Weights of a small sound classifier: width 384, held-out accuracy 99%.
Rows from block 7 of a small sound classifier, named by matrix and row number. Rows with one number within an expert belong to one neuron, the router's apart. Each number is 128 + 32 x the weight over its row's rms, rounded and kept within 0 to 255. All counts start at 0. After the name is the row's rms in percent of the matrix's.
Before each expert's rows are labels from the 100 clips, of 14976, where the router gives the expert most weight on average: "loudest band" is the band of the loudest frequency at the time of the peak. Only what is clearly more common there than usual is listed. The data: short made-up English sentences, spoken by a formant synthesiser in many voices. In brackets: how many of the 100, against the usual share in percent.
# router: slot weights (model.blocks.7.mlp.router.weight, 16x384), inputs 0-127
# up: expert up (model.blocks.7.mlp.up, 8x192x384), inputs 0-127
# down: expert down (model.blocks.7.mlp.down, 8x384x192, transposed), outputs 0-127

# expert 5
loudest band: 500 to 1000 Hz (55 vs 15.8)
router.10 079 [ 77 171 178 134 127 146 113 101 110 131 125 123 104 181 150 133 147  88  87 121 133 130 100  85 158 156 134 102 148  95 160 168 126 149 112  90 113 139 110  89 107 150  90 126 144 152 100 145 118  86 121 115 160 191 125 230 151 130 171 118 113 144 232 125 159 125  85 128 149 113 183 211 136  82 148 121 161 137 118 137 140 206 196 138 126 115 144  69  98 103 128  73  96 138 119 119 112  78  87  72 104 116 142 154 164 117 108 127 117 151 130  94 127 163 163 122  91 134 137 150 114 140  93 173  98 123 150 159]
router.11 128 [150  67 167 106 114 172 114 133 175  65 163 178  89 141 131 158 142 135 137 104 148 101 114 152 155 142 129 120 110 166 165 171 157 139  58 107 175 124 110  55 132 142 118 158 136 160 146  97 162 133 173  82 136 162 195  74 147 106 140 108  85 142 125 135 132 155 104 121  86 112 180 137 118 134 105 131 193 123 105 176 144 155 133 201 206 131 147 129 127 149 178 127 148 106 123 152 121 126  93 160 186 155 102 116 148 137 211 138  76  57 149 140 129 147 123 125 112 123 121 178  76  96 152 148 147 126 119 151]
up.0 079 [ 82 172 129 140  93 134 143 151 155  51  56 110 127 158 108 127 118 102 173 110 125 180 109 146 171  98 127 160 132  95 133 106 117 104 172 125  45 122 146 204 123  99 107 116 137 103 149 222  93 149 179 169 129 123 116 114 105 113 143 126 162 149 127 106 139  85 144 144 173 168  60 159  90 143 163 100 166  79 190 107 120 185 153  59  30 164 145 115 105 160 135 140  70 184  82 145 122  95 116 133 123  94 146 133 136 142  72 120 110 151 127 153 132 215 157 118 118  77 171 111 106 135  81 129 146 129 114 127]
down.0 091 [146 149 123 168 113 169 110 123  93 143 129 131 193 137 104  57 151 134 187 255  62 157 198 245 141 121 112 165 156 102 212 200 120 173 111 176 163  89 131 131 146 140 101 121  90 132 147 199 108 145 145 116 155 136 139 106 114 116 157 165 134 112 108 106 171 151 142 140 109 132 116  57 133 106 146 144 112 165 152 118 126 132 133  91 109 161 131 140 155 121 124 144 121 126 141 149 116 125  83 128 125 111 166 102  51 133  91 129 178 112  92 113 144 120 144 203 125 120  97 101 145 179 137  92 201  93  99 139]
up.1 091 [128 160  93 141  74 105 132 151 121 120 100 105 165  92 130 123 157  89  95 161  63 143 117 177 133 121 113 123 138  99  93 121 124 169 211 151  92 138 118 154 111 100 121 120 145  68 150 130 109 117 168 148 143 111  90 134  67 101 132 177  81 134 153 111 169 135 159 130 141 111  63 153 110 180 126  84  80 138 153  80 104 144 117 139  78 110 117  89 164 119 132  93 139 110  48 140 127  33 118  78 137 123 143 161  81 121 115 106 146 146 153 128 119  93 102 164 147 117 131 111 136 210 161 150 120 102 135  78]
down.1 086 [ 83  96 107 115 112 163 124 102 125 159 124 171 206 112 117 102  95 116  58 218 124 158 115  73 120 122 140 127 151 137 134  65  88 111  84 180 144  93 114 153 136 131 100 160 127  86 165 210 168  40 138 124 121  85 161 136 123 145 138  87 129  96 170 168 142  90 126 102 136 130  63 160 128 111  96 169 166  99  99 138 104 137 138 152  48  63 117 100  48 142 129  74 131 128 108 123  33 118 174 136 134  98 109 122  87  96 123 147 163 123 121 123  89 141 146 188 118  67  87 145 125  60 104  37 161  87  85 176]
up.2 075 [ 33 120 114 168 190  67 124 150 125 141  80 129 148 200 123  93  75  63 114 157 156 181  86  92 161  98  59 151 153 112  75 119 121  88 171 163 153 154  96 138 103 114 131  89 140 117 164 174  90 108 111 158 140 124  86 199  69 148 172 173 141 106 130 127 102 101 146 131 127 120  44  78 151 140 134 139 110 169 147 180 133  82 209  80  98 178 156 160 115  99  96  95  90 207 142  94  71 108 105  82 119 141 162 132 139 106  98 143 143 160 103 132  71 187 162 108 149  77 134 120 171 205 164 112 158 144 117 169]
down.2 085 [126 159  95 120 112  91  96 157  89 122 137  90  88  97  96 131 154  98 222 168  95 129 186 135 155  58 119  99 101 169 188 144 144 155  87 172 130  98 172  86 131 127 144 148 127 154 149 123 135 140 151 137 112  91 162  67 142  87  81 129  85  82 101 157 172 154  97 157 120 181 145 121 103  80 159 184  88 147 144 134 113  81 131 138 132 146 114 128 135 139 151 158 145 160 102 102 141 130  82 183 172  92 124  79 118  95 122 130 123 213 119 162 130 104 162 189  95  71 130 105 138 151 107 110 170  97 119  79]
up.3 070 [125 197 102 122 102 106  92 124 168  98  84 134 149 149 172 116 133 122 111 139 121 119 138 161 165 113  95 157 101 152  96 151 137 156 176 188  93 195 169 148  63 100 208  85 107 110  70 110 163 141 117 179 157 118 100  90 148 149  71 150 134 136 104 108  82 147 189 137 173 113 101  90 142  91 127 129  58 103 174  69 107 102 138 157  71 181 121 124  52 153 168 106 117 182 145 128 161 157 179 123 133 155 133 141  54 107 109 102  96 140 124 164 108 127 175 100 114 102 198 121 118 154 149 167 158  52 143 131]
down.3 064 [137 141 144 110 139 146 143 107 110 142 112 139 126 162 144 169  72  93 180 125 160  63 125 207 114 131 122  82  89 133 140 152 110  94 154 150 148 106 152  87 133 121  71 110 165 146 121 107 116 111 110 163  99 145 162 174 138 116  77 113 150 139 140 119 112 115 148 136 108 141 202 147 170  85 184 114 110 129  97 127 151  97  44 174 230 153 121 119 131 142 122 138  97 178 129 123 144 119 126  77 161 144  73 128 181 212 108 131 167 167 108 127 122 156 107 134 118 104 114 110 157 131 166 110 200 133 154 107]

# expert 7
loudest band: 500 to 1000 Hz (46 vs 15.8)
router.14 105 [166  83 154 167 121 147 139 115 160 148 164 207 198 141  97 158 148 128 121 112 125 163 145 202  84 125 175 184 190  95 149 167 151 154  88 115  80 130 183 112 139 118  95 115 143 161 130 160 182 162 136 148 185 128 140 183 164 125 135 123 158 156 111 124  95  98 114  83 181 145 142 161 156 138 155 161 167 132 133 132 120 180 153 160 168 137 133  69 134 162 207 103 152 120 121 149 122 115 113 136 160  91 164 159 129 139 202 119  38 102 109 101 114 124 116 156 117 166 103 124  84  90 145 136 139 115  82 143]
router.15 093 [167 172 145 110 135 179 171 136 176 157 135 159 136 121 123 126 116 108 125 126 112 126 156 150 112 166 134 165 104 139 183 147 154 170 142 125 155 171 182 150 125 129 144 109 112 193 132 135 161  70 116 138 157 139 151 145 134 100  92 170 137  80 128 143 110 104 119  88  99 158 163 108 149 102 169 121 147 128 146  94 142 146 146 111 156  37 117  71 124 104 115 115 141 127 136 168  58 107  98 131 117 111 180 129 119 127 255  83 136 106 125 137 122  97 140 158 139 162 110 102 115 113 177 108 151  94 127 155]
up.0 142 [149 113 107  99 160 126 159 153  74 138 106 105 144 148 147 104 104 129 148 144  95 119 118 234  89 145  99 121 113  80 161 153  79 194 185 139  98  99 120 156 135 182 127 189 111  84 135 138 173 133 203  88 116 125 137 148 110 152 194 166 112 134 158 159 151  85 125 145 115  83 185 117 126 148 156 153 152 152 164 157 165 124 175 124 126 148 145 146  78 175 169 138 120 144  70 142 131  93  85 153 133 105  72 121 107 155 180  89 178 141  87 155 134 162 141 157 181 140  64 141 127 126  97 125 140 120 145 133]
down.0 160 [ 79 145 116 123  83 107  83 147 109  91 103 113  91  88  93 147 128 106 109 148 116  85  93 136  86 116 147 119 121 141  80 133 158 169  73 133 163 148 107 123 107  72 156 139 138 112 148 144 159 124  83 124 166 138 151  81 117  97 102 124 149  96 125 141 135 161  99 141  88 103 161  94 121  97 164 142  76 157 135 152 100  61 188  99 106  97 139 122 118 132 135 128 139 179 174 102  99 115  33 123 165 107 141 100 137  80 191 125  86 143 173 130  96 115 137 203  73 114  96 137 179 129  93 177 130 142 152 135]
up.1 099 [141 142 158  67 171 112 155 160 120 161 126 137 143 152 118 109 120 117 158 141 135 134 112 222  79 143 119 145 121  82 146  94 100 156 145 157 118 119 180 162 123 138 141 156  84 138 164 151 114 121 171 150 134 117 110 148 136 137 176 170 141  90 168 157 146 106 119 161 148  76 129 125 122 142 123 150 114 174 156  56 120 116 157  99 139 200 134 118  84 154 171 144 133 142 129 123 110 145  95 173 145 105  92 100  76 120 133  88 151 147 128 147 139 171 156 126 142 142  98 123 137 181 162  99 114 138 145 115]
down.1 097 [128 148 136 133 143 118  86  98 150  87  88 124 105 139 105  85 148 142 137  81  97 108 118 124 135 177 114 140 147 147 111  89 139  94  93 101 106 190 137 101  66  93 213  95 128 122 103 103  76 120 113 129 230 105 130 112 111 134 124 117 145  98 100 180  89 129 119 126 143  99 169 165 122 125 161 152  83 114 118 181 112 132 178 106   5 127 118 121 150 121 137  91 138 157 138  97 111 178  38 109 137 144 128 170 152 136 175 149 118 165 140 177 121 133 158 138 143 123  77 119 115 125 139 111 115 117 129 134]
up.2 072 [103 147 128 137 103 115 116 109  86 167 141 123 135 151 139 128 119 121 104 118 140 108 175 126 148  92 183  75 143 141 115  69 150 153 115 160  39 105 130 141 105 153 111 144 107  97 146 128 185 121 177  90 135 118  84 194 136 102 137 148 108  65 136 119  98 117 112  69 105 128  68 154 130  97 138 133 149  95 178  71 129  80 158 114 134 139 165 163 137 159  83 165  89 136 117 109 105 131 134 114  72 143 166 144 130  91  53 158 140 136 125 184 103 130 138 114 165 114  98  97 157 136 174 115 146 129 150 117]
down.2 083 [159 160 132 100 135 117 169 129 103 118 116 191 111 171 129 207 133 162  99 132 187 100 127 204 134 146 124 126 153 103 166 152 119 173 129 161 122  97 143 158  96 154  69 112 133 172 158 142 132 164 128 139  98 184  90 228 150  82 136 109  83 159 177 148 142 171 133 143 171 205 112 175 104 140 125 106 142 113  98  80 149 163  34 138 107 144 132 171 169 146 152 126 136 111 134 142 141 135 182 144 121 157 148 128 153 158 102 109 111 207  86 132 144 125 148 103 115 181 119 158  94 154  85 113 129 136  78 117]
up.3 092 [126 104 138 120 131 101  80 104 141  87 140  85 133 158 134 122 136  95 135 172 110 103 115  86 150 100  65  73 147 102 153 105 138  96 142 137  76 101  69 133 102 100 116 101 161  79 102 113  94  67 140 116  96 108 127 146  82  98 130 156  67 103 117 135 128 130 105 161  93 112 119  95 107 152 113  95 103 159 115 148 133  90 155 110 130 196 105 108 111 124 106 197 126 168  94 122  98 120 109 158  66 118  62 171 100 133  84 124  88 157  79 134  79 154 142 137 128 103  72 145 147 180 116 136  98 173 148 118]
down.3 080 [120 148 162 136  97 138 138 102  57  83 119 140  92 139 128 147 153  75 149 163 107 111 114 127 121  70 118 106 100 184  91  89 169 120 113 180 180 135 157 108  88  89 193 167 109 116 108 135 102 128 120  99 169 145 142  84 131 122 125 146 154 129 203 146 135 160  83 135  86 134 169 121 155 106 143  98 108 126 141 108 121 132 166 104  96  50  54 167 130 167 162 125 145 133  94  57 138 116  80 177 130  63 138 104 141 130 160 151 102 139 113 116 160 111 154 124 141 105 146 117 187 110 158 148 103  42 129  95]

# expert 1
loudest band: 500 to 1000 Hz (55 vs 15.8)
router.2 107 [136 107 141 122 123 131 165 116 160  91 114 169 142 130 143 183 151 136 139 119 137  36 147 178 114 164 112  93 149 108 165 136 147 104  92  91  91 176  96  75 125 132 117 111 118 142 122  93 137 176 160 128 222 145 160 100 142 118 119 145  90  97 146 149 128 137 148 151 112  97 188 170 127 144 132 152 126  95 103  95 168 201 132 122 167 107 172 154 143  93 132 120 127  95 116 154 137 127  59  74 123  89  87 193 194 106 232 149 113  99 151 102 161 102 165 167 175 166 135 129  98 102  87 129 164 129 167 118]
router.3 098 [172  59 113 145 152 162 137 161 163  65  94 137 100 170 122 150 137 115 135 131 154  36 138 136 150 119 131  73 127 101 110 159 185 102  80 119 165 135  77  77 169 136 131 113 145 146 110 120 140 113 117 121 144 163 175  94 159 111 116 154 114 129 120 138 136 115 101 117 117 134 149 196 144 117 133 137 129  76  48  98 181 195 132 148 184 128 149 103 163 109 159 148 141 100  92 174 123 153 127  76 109 108 106 141 143  88 236 165 134 120 200 110 149  81 118 119 117 182 145 158  86 163  66 139 123 181 151 109]
up.0 063 [132  88 125 222 107 106 102 159  78 149 150 147 168 128 108  83 131 115 161 168 175 182 186  85  89 138 189 132 177 105 147  88 102 141 115 180 163  88 113  86 116 125 123  82 158 148 158 137  87 157  96 155 102 128  68 170 123  87 132 165 152 151 157 138  83 175 124  66 134 168 100 139 144 125 125 133 125 176 123  44 136 109 150  95 122 140 124 161 151 128 143 146 147 141 117 155  80 161 153 157 171 106 141 148  71 144  88 154  72 150 118 134 120 167 165 145 169 153  91 105 140 153 162 122 148 132 111  76]
down.0 069 [115  31  89 116 152 102 124 155  43 130 162 106 142 135 143 108 110 108  81 132  71 155 142 144 152 146 101 101 106 107 152 107 112  82 111 148 107 120 124 108 130 167  81 140 139 147 102 104 181  71 137 169 122 153 148 115 150 120 125 181  94 136  73 173 143 134 125 119 119 156 114 172 109 117  79 147 128 128 203 105 124 119  78 108 110  66 117 175 149 214 139 129 170  84  64 151 129 129 146 141  88 170 133 102  92 152 101 107  80  99 107 139 154 147 139 162 122  96 183  52  96 102 168  81 111 121  99  82]
up.1 050 [119  52  92 127 165  78 171 154 127 158 125  32 174 147  98 124 118 153 208 145 204 143 172 176 154 148  91 133 138 106 145 115 131 116 173 187 133 128 135 171  98  74 101 122 137 158 109 109 105 160 116 158  86 155 111 207 101 141 156 160 131  92 108 165 178 177 111 172 118 146 132 174  90 107 222 146 130 176 150 132 128 150 114 114  84 100 162 127 191 136 134 129 143 165 172 103  58 101  67 139 148 141 154 137 115 137 115 109 106 141  96 140  84 154 151 112  85  84  96 131 146 137 107 169 134 107  87 132]
down.1 061 [117 177 116  89  99  72 144 131 145 108 153 111  52 154 134 116 112 155 172 207 154 124 134 197 154 152 172 115 109  97 102 116  86 153  73 154 149 103  70 116 135  58  83  78 121 161 149 141 141  81 105 109 139 126  90 190 172 128 156 108 175  92 112 166 164  62 146 127 131 139 172 132  88 157 160 136 132 140 121 178 140 132 150 151 170  80 142  94 161 130  81 170 127 160 177  92 198 150 103 107  50 159 147 126 167 108 162 120 138 185 146 144 110 159  81 130  64 172 152 115  83 115  64 151 137 155 157 163]
up.2 114 [123 171 136 183 132  87 174 118 129 155 136 147 142 146 178  92 151 109 139 144 128 144 137  74 148  79 149 169 148 106  89 102  61  99 192 127 143 123 145 117 109 139  88 151 132 158 133  83  82 138 156 159 150  98 120 160 115 109 142 141 101  94 151 166 164 112  99 168 108  67 118 139 169 163 157 122 149 162 120  74 118 142 180  66  98 160 149 142 150 129 165 120 175 151 114 117  88 131 134 128 150 131 142 170 129 135 137  81 114 173 121 138 102 165 150 120 125 142  81 113 137 151  86 144  50 114 128 191]
down.2 101 [193 157 255 125 115 193 159 124 147 142 160 162 142 135 118 132 105 113 131 120 122 102 134 101 121 176  71 155 139 182 134  78 108 131  71 140 152 126 147  96  87 137 138 115 142 130 189  36 101 132  89 114 150 116 135  56 126  96 119 175 153 104 141 177 133 167 156 142  74 152 106 118  98 110 157 120 118 127 135 146 149 114 148 166  53 210 146 111  96  87 131 118 131 182 161 102 124 127  70 154 102 169 154  97 101  96 167 102 124 145 177  78 172 108 114 166 129  85 112 130 150 107 116 203 129 163  67 106]
up.3 090 [102 130  93 105 125  91 128 118 125 166 107 122 177 122 123 113 147 115 134 171 212  79 110 133 159 140  95 107 152 150  93 135  92 151 180 153 172  72 104 112 129 175 122 141 129 130  91 133 191 150 213 125  93 116 133 130 138 136 191 157 104 148  94 149 115  93 105 225 100  83 186 133 127 161 127 108 186 156 167 167 172 135 123 144 114  97 148 135 117 153 166 118 113 152 122  84  94  98  64 154 133 132 130 137 128 148 203 130 168 142 102 106 123 190 123 149 134 114 148 126 141 151 145 118 105 150 132 149]
down.3 105 [134 152  82  82 117  85 124 124 147 173 116 148  85 162 126 155  71 125 101 124 142 125 150 170 131 165  88 112  70  65 128 198 181  99 111 186 155 115 177 141 106 166  74 121 104 150  96 139 138  98 190 121 125  91  71 179 108 190 104 101 128 152 148 109  94 124  96 160  95 141 110 136 169 131  93 171 142 179 137 148 143 158  90  92 156  90 161 122 125 173 151  77 135 154 136  71  97  95 115 174 140 133 128 122 174  97 130 134 144  83  96 112 114 133 105 103 122 115 128 167 137 138 107 132 144 141 120 118]

# expert 2
loudest band: 250 to 500 Hz (59 vs 21.8)
router.4 095 [ 99 173  96 111 100 124  59 115 138 199 134 111 138 123 164 140  89 123  93 100 211  95 144 106  93 103 147 144 120 107 138 180 144 169 218  73  68 143 137 108 113  99  58 135 120  75 126 135 163  93  82 128 107 122  82 183 134 123 125 137 121 141 120 121 154 143 140 102 126  86  30 172 115  87 133 130 100 160 131 141 131 163 142 154 151  88 156 136 104 146 137 146 120 139  98 104 153 103 180  76 125 137 127 105 114  79 123 104  98 113 170 104 155  76 121 120  79 127 166 147  89 129 103 128 107 135  88 133]
router.5 092 [142 111 102 111  99 117  48 158 112 233 113 113 113  67 153 151 107 171 135 101 126 108 101 104 163 109 117 112  58 123 118 147 132 161 212  93 133 133  82 120 119  80  73 133  93 135 111 138 173  85  75 105 107 125  99 154 125 100 128 121 134 122 121 113 133 129 103 109 101 126  83 184 140  69 185 126 108 150 165 100 169 123 179 157 173  73  89 124 123 170 139 158  64 129 118  83  81  96 143  50 145 170 159 132 122  77 131 127  94 109 133  91 129 118  94 124  79 131 100  70  71 123 110  92 126 106 116 173]
up.0 086 [125  89 117 132 113 119 129 152 101 158 159  68 148 146 165 139 153 118 155 132 171 144 149 255 102 143   0 140 148 145 136 127 120 104 199 154 148 147  84 181  93 150  98 179 161  65  99  86 140 151 165 155 104 135 101 129 109 138 112 147  97 161 111 124 105 157 113 161 119 114 125  99 142 122 119 168  48 179 174 113 146  82  91 140 106 120  67 180 165 127 159 119 161 124 116  80 114 123 115 124 104 115 110 163 138 165  87  86 134 119 147 138  86 152 125 129 144  95  86 112 147 175 139 178 166 123 132  93]
down.0 071 [125  95 129 131 100 131 131 113 101 131 129 136  91 110  84 142 168 122 121 106  73 111 102 119  28 154 162 119 148 184  98  65 129 105 112  75 120 174  75 128 168  80 116 163 128 100 110 138 156 135  73 122 189  95 103 136 152 183 128 118 189 125 140 136 103 109 150 133 132 105 171 139 130 154 127 112  64 118  73 154 170 138 110  97 119 126 131 113 118 149  93 139  83 119 136 127 137 133  72  78 205 116 133 148 118 107 199 182 106  90 142 120 150 115 141 137 120 111  86 136 112 129 189 128 142 140 174 137]
up.1 154 [ 94 196 124  70 124 133 185 159  85 178 179 151 209 150 113 150 160 126 101 128 148 166 165  87 110 146 160 175 127 157 143 124 163 122 106 142 139 163 154 172 145 171 153 162 133 145 157 149 112  94  81 123 116 123 115 170 156 142 126 228  96 140 131 145 146 108 190  86 167  93 113 131 101 164 131 141 113 131 132  96 109 146 128 121 116 156 225  81 124 129 123 116 125 115 165 128 189 143 131 118 104 155 163 125 117 118 100 161  64 146 149 166 129 168 119 110 176 142  70 167 131 180 131 143 167 122 131  71]
down.1 144 [117 152 109 109  87 144 105 136 134 123 110 135 132 162  84 124 170  90 151 176 107 152 110 203  94 106 140 172 102 115 125 148 163 140  92 171  97  58 133 133 138 139 180 120 130 163 146 146 131 140 163 179  90 164 139  48 166 126 137 106  96  81 119 162 102 142 119 118 100  97  99 129 153 138 124 174 143 155 172 109 140 118 255 123   0 164 146 115 128 112 132  81 114 155 110 124 144  99 159 173 188 155 147 130  91 108 122  93 116 202 123 146  94 121 108 165 107 116 148 131 148  99  80 146 123 156 126 134]
up.2 070 [115 152 106 139  98 130  88 130 191 141 149 130 171 121  93 134 135 153  82 139 160 175 123 115 123 144 183 154 111 121  89 153 129 133 150 184 139 185 117 124 108 113  83 110 105 158 182 143 124 118 131 127 131 130  63 172  97 107 133 145 129 136 124 132 161 135 147 118 178 155 151  95 125 160 149  96  46 161 170 166 188 144 115 119  44 118 104  87 129  76  94 168 151 145 154 146  88 169  90 189  77  59 111 116  58 101 111 183 109  87 167 145  71 173  73 146  82 123 167 134 147 162 105 101 124 144 121 125]
down.2 062 [157 171 137  94 121 107 199 180 127 148 144 127 140 110 144  95 140 103 164  81  97  76 149 147 101 117 165 199 150 140  95  96 164  57 125  88 190 112  84 156 105 126 147 130 113 128 166  96 145  97 121  99 106 126 123 221 130 122 119 161 148 115 125 158 134 115 111 156  95 140 141 147 114 162  83  66 137  81 112  98 104  50 121  80  87 155  98 132 183 107 144 168 189  92 122 130 102 112 104 175 139 112 120 157 154 109 227 158 145 100 111 134 119 124 180 113 123 130 161 175 138 152 132 129 117 121 111 156]
up.3 046 [ 87 164 145 164 152  93 116 145  71 140 106 124 131 151 120  57  81 110 153 163  86 143 143 138 148 115 111 122 102 125 163 138 124 140 176 163 118  97 123 170 153 170 122 134 100 135 149 113 144 141  83 185 129  96  65  97 134 132 150 184  94  98 115 120  79 112  99 171  90 138 170 134 112 189 133 104 146 120 122 140 128 170 164 111  64 136  92  92 140 175 122 113 149 216 101 100  97  99 105 170 195 125 159 129 178 107 119  83  98  74 175 129 102 167 150 106 109 161  97  89 128 185 165  62  40 124  93  88]
down.3 052 [152 140 161 111 104 129 105  67 133 103 106  85 175  86 143 153 150 120 119 106 128 149 122 108 146 113 149 191 140 165 108 124 127 163 130 186  66 152 168  86 131 119 146 120 159  75 114 166 130  76 155 161 129  83 179 129 143 151 201 101 138  64 138 161 175 124 143 144 179  73  79 110 188 169 164 168 128 162 165 134 128  84 100 103 168  80 123 119 141 162 107 106 103  74 134 173 104 193 115 115 150 200 173 174 141  96 181 119 166 115 179 187  62 181 160 135 174 117 112 151 131 141 108 146 158 164  97 131]

# expert 4
loudest band: 250 to 500 Hz (46 vs 21.8)
router.8 082 [129 155 146 105 172 125 130 144 150 173 108 155 131 190 136 108 100 102 129 183 134 131 119 149 148 143 139 102 120 155 197 128  76 113 138 117 127  44 140  90 144 113  77 125  92 129 144 101 111 152 184 109  49 152 112 199 116 139 195 114 159  51 127 134 133 105 102 191 132  89  35 171 119 134  95 121  47 117 147 148 118 104 212  99  84 136 113  97  72 131 142 116 111 144 143  92  68 106 118 150 135 109 112 121 104  69 161 130 185 114 116 113 135 147 113 120  86  83 112 110 102 140 103 108 159  93  89 164]
router.9 134 [157 142 121 106  81 166 115 129 110  93  75 199  70 142 184 170 110 115  96  99 150 103 101 171 133 117  84  92 126 152 162 183 145 128 133 129 122 154  97  51 112 148 142 148 145 163 161  97 163 120 125 101 155 101 172   0 153 172 101  94  90 162 107  99 105 151 135 147  87 155 189 116  99  93  71 147 151 117 171 133 116 156  81 139 234  52  94 171  98 141 108 114 125  77 131  92 186  95 156 109 122 164 139 103 175 154 182 152 117  79 123 110 149 128  86 125 108  96 126 113 104  66 121 159 122 146 102 149]
up.0 146 [111 160 148 166 127  94 136  90 122 138  96 101 100 154 147  73  81  81 136 136 143  99  96 201 147 123 105  87 111 105 143 140 101 124 159 183 116 131 204 149 116  99 158 109 161 112 181  81 134 112 123 179  90 140  98 119  87 109 110 148 154  97 128  97 109  90 131 174  89 123 135 104 133 117  73 119  87 170 173 134 135  87 111 135  99 177 152 109 124 121  94  79 116 150 140 104 174 137 177 163  44 135 116 136  81 122  67 106 156 149 124 134 132 131 128  79 123 120 148 138 138 157 177  85 132 125  85  91]
down.0 140 [117 190 156  96 102 123  63 117 120  84  92 130  65 147 138 127 109  88 152 216 112 147 118 149 121  81 135 108 119 159 104  85 135  88  58 145 118 133 117 148 148 103 104  83 125  91 145  78 167 117 127 129 136 147 147 121  90  74 127 156 120 125 149 198  81 130 117 150  93  86 174  62  90  86 148 172 118 203  57 138  98 106 102 107 120 150 124  98 157 111 135 156  82 166 132 179 114 115  90  95 201 115  99  82 149 118 136 180 126 157 132 127  89 119 138 161 115 165 119  93 155 138 108 116 131 141 107 162]
up.1 124 [184 188 118 156 116 156  90 147 112 133 164 110 166 151  97  93 109 105 116 114 163 175 135  88 166 224 147 174 144 150  98 135 191 104 127  89 131 168 101 207 162 155 124 129 143  88 120 132 122 133 136 186 147 158 129 180 154 145 170 115 139 116 160 144 167 137 129 130 131 137 155 104 150 121 173  73  72 106 171 115 156 134 126 133  95 186 171 139 137  76 146 138  85 142 165 126 144 163 114 148 101 126  76 146 135 101 102 103 126 156 143 120 123 162 213 131 140 131 110 165 139 173 102 146 151 138 194 116]
down.1 113 [141 123 130 134 152 196 101 150 129 132 139 142  91 141 168 216 175 158 150 122 147 137 130 136  74  95 131 125 156 170 118 115 126  76 134 181  94 133  80 115 180 143 173  94 178  38 118 151 214 114 137 128 157 187 211 133 107  98 145 102 142  78 146 190 139 125  72 148 162  94 166 120 115 154 161 112 115 116 104 137 134  90 143 140  71 158 140 158 132 130 140 119 162 154 149  97 147 136 109 119 116 135 105 162 180 107 154 169 112 115 159 164 117  21 114 171  98 121 133 138 134 133 138 157 113 124 109 141]
up.2 098 [135 175 154 152 145 121  97 100 159 158 148 112 132 167  97  72 155 128 146 171 191 108 151 124  85 186 172 137 113  96 177 147 136 161 106  87 122 136 151 160 165 117 120 165 157 119  93 132 172 153 103 108 135 157  72 183 188 117 153 102 136 129 141 123 162 127 112 128 128 129 117 122 110 148 145 135  35 136 135 103 171 123 135  98  72 125 124 121  89 141 144 136 153 170 118 131 116 142  85 109  77  84  59 153 113 156 103 142 126 160  94  97 147 203 169 133 182 157 178 101  80 151 118  94 117 113 146 146]
down.2 137 [126 126 148 142 112 138 110 163 112  91 119 110  98 124 111 164 100 115 162 141 117 100  93 179 116 110 151 119 153 134 135 159 116 125  70 126 143 140  97 120 161  95 101 154 190  82 140 108 137 142  49 106 160 123 173 189  98 103 120 136 129  85 148 179 155 152 103 121 146  71 207 116  88 111 176 113  46 118 107 147 139 109  94  84 149 123 111 118  90 159  83 142 112 142 162 108 165 114 105  74 140 142 153 125 150  69 156 117  82 124 173 142  99  72 155 171 107 156 137 132 120  94 130 163 136 128 124 138]
up.3 101 [143 160 157 137 160 141  70 100 162  99 157 128 125 149  98 130 132 122  97 167 149 132 181  87 166 199 207 185 131 134  94 131 158 139 136  85 111 161 150 115 126  91  85 133 109 143 143 152 112 132  66 154 134 120  93 185 154 126 119 135 122 128 134 139 118 115 107 117 138 170  36  69 139 119 178 121  69 128 126 182 155 116 148 104  74  97 110 130 127 133 157 173 152 134 135  77 137 137  52  93  76 108 121 123 117  99 112 136 165 152 149  80 115 151 135 110 194 142 113 111 127 106  68  89 170  92 142 155]
down.3 121 [133  97 150 115  91 130  92 170 102  94 142  99  89 167  98 180 112 130 171 123 117 105 106 128 122 110 138 107 125 118 132 111 138 142  82 155 123 149 104  89 163 120  92 136 186 109 163 145 136 117 103 133 137 101 169 222 111 114 138 133 139  88 130 134 128 158  83 143 142  74 166 106  71 120 181 108  84 146 115 147 128 107  68  98 138  83 112 141 117 152  56 145  82 142 158  98 163 127  93 102 136 128 170 137 204  86 138 118  60 128 158 144 137  31 149 161 101 125 146 140 128  85  94 158 100 105 138 151]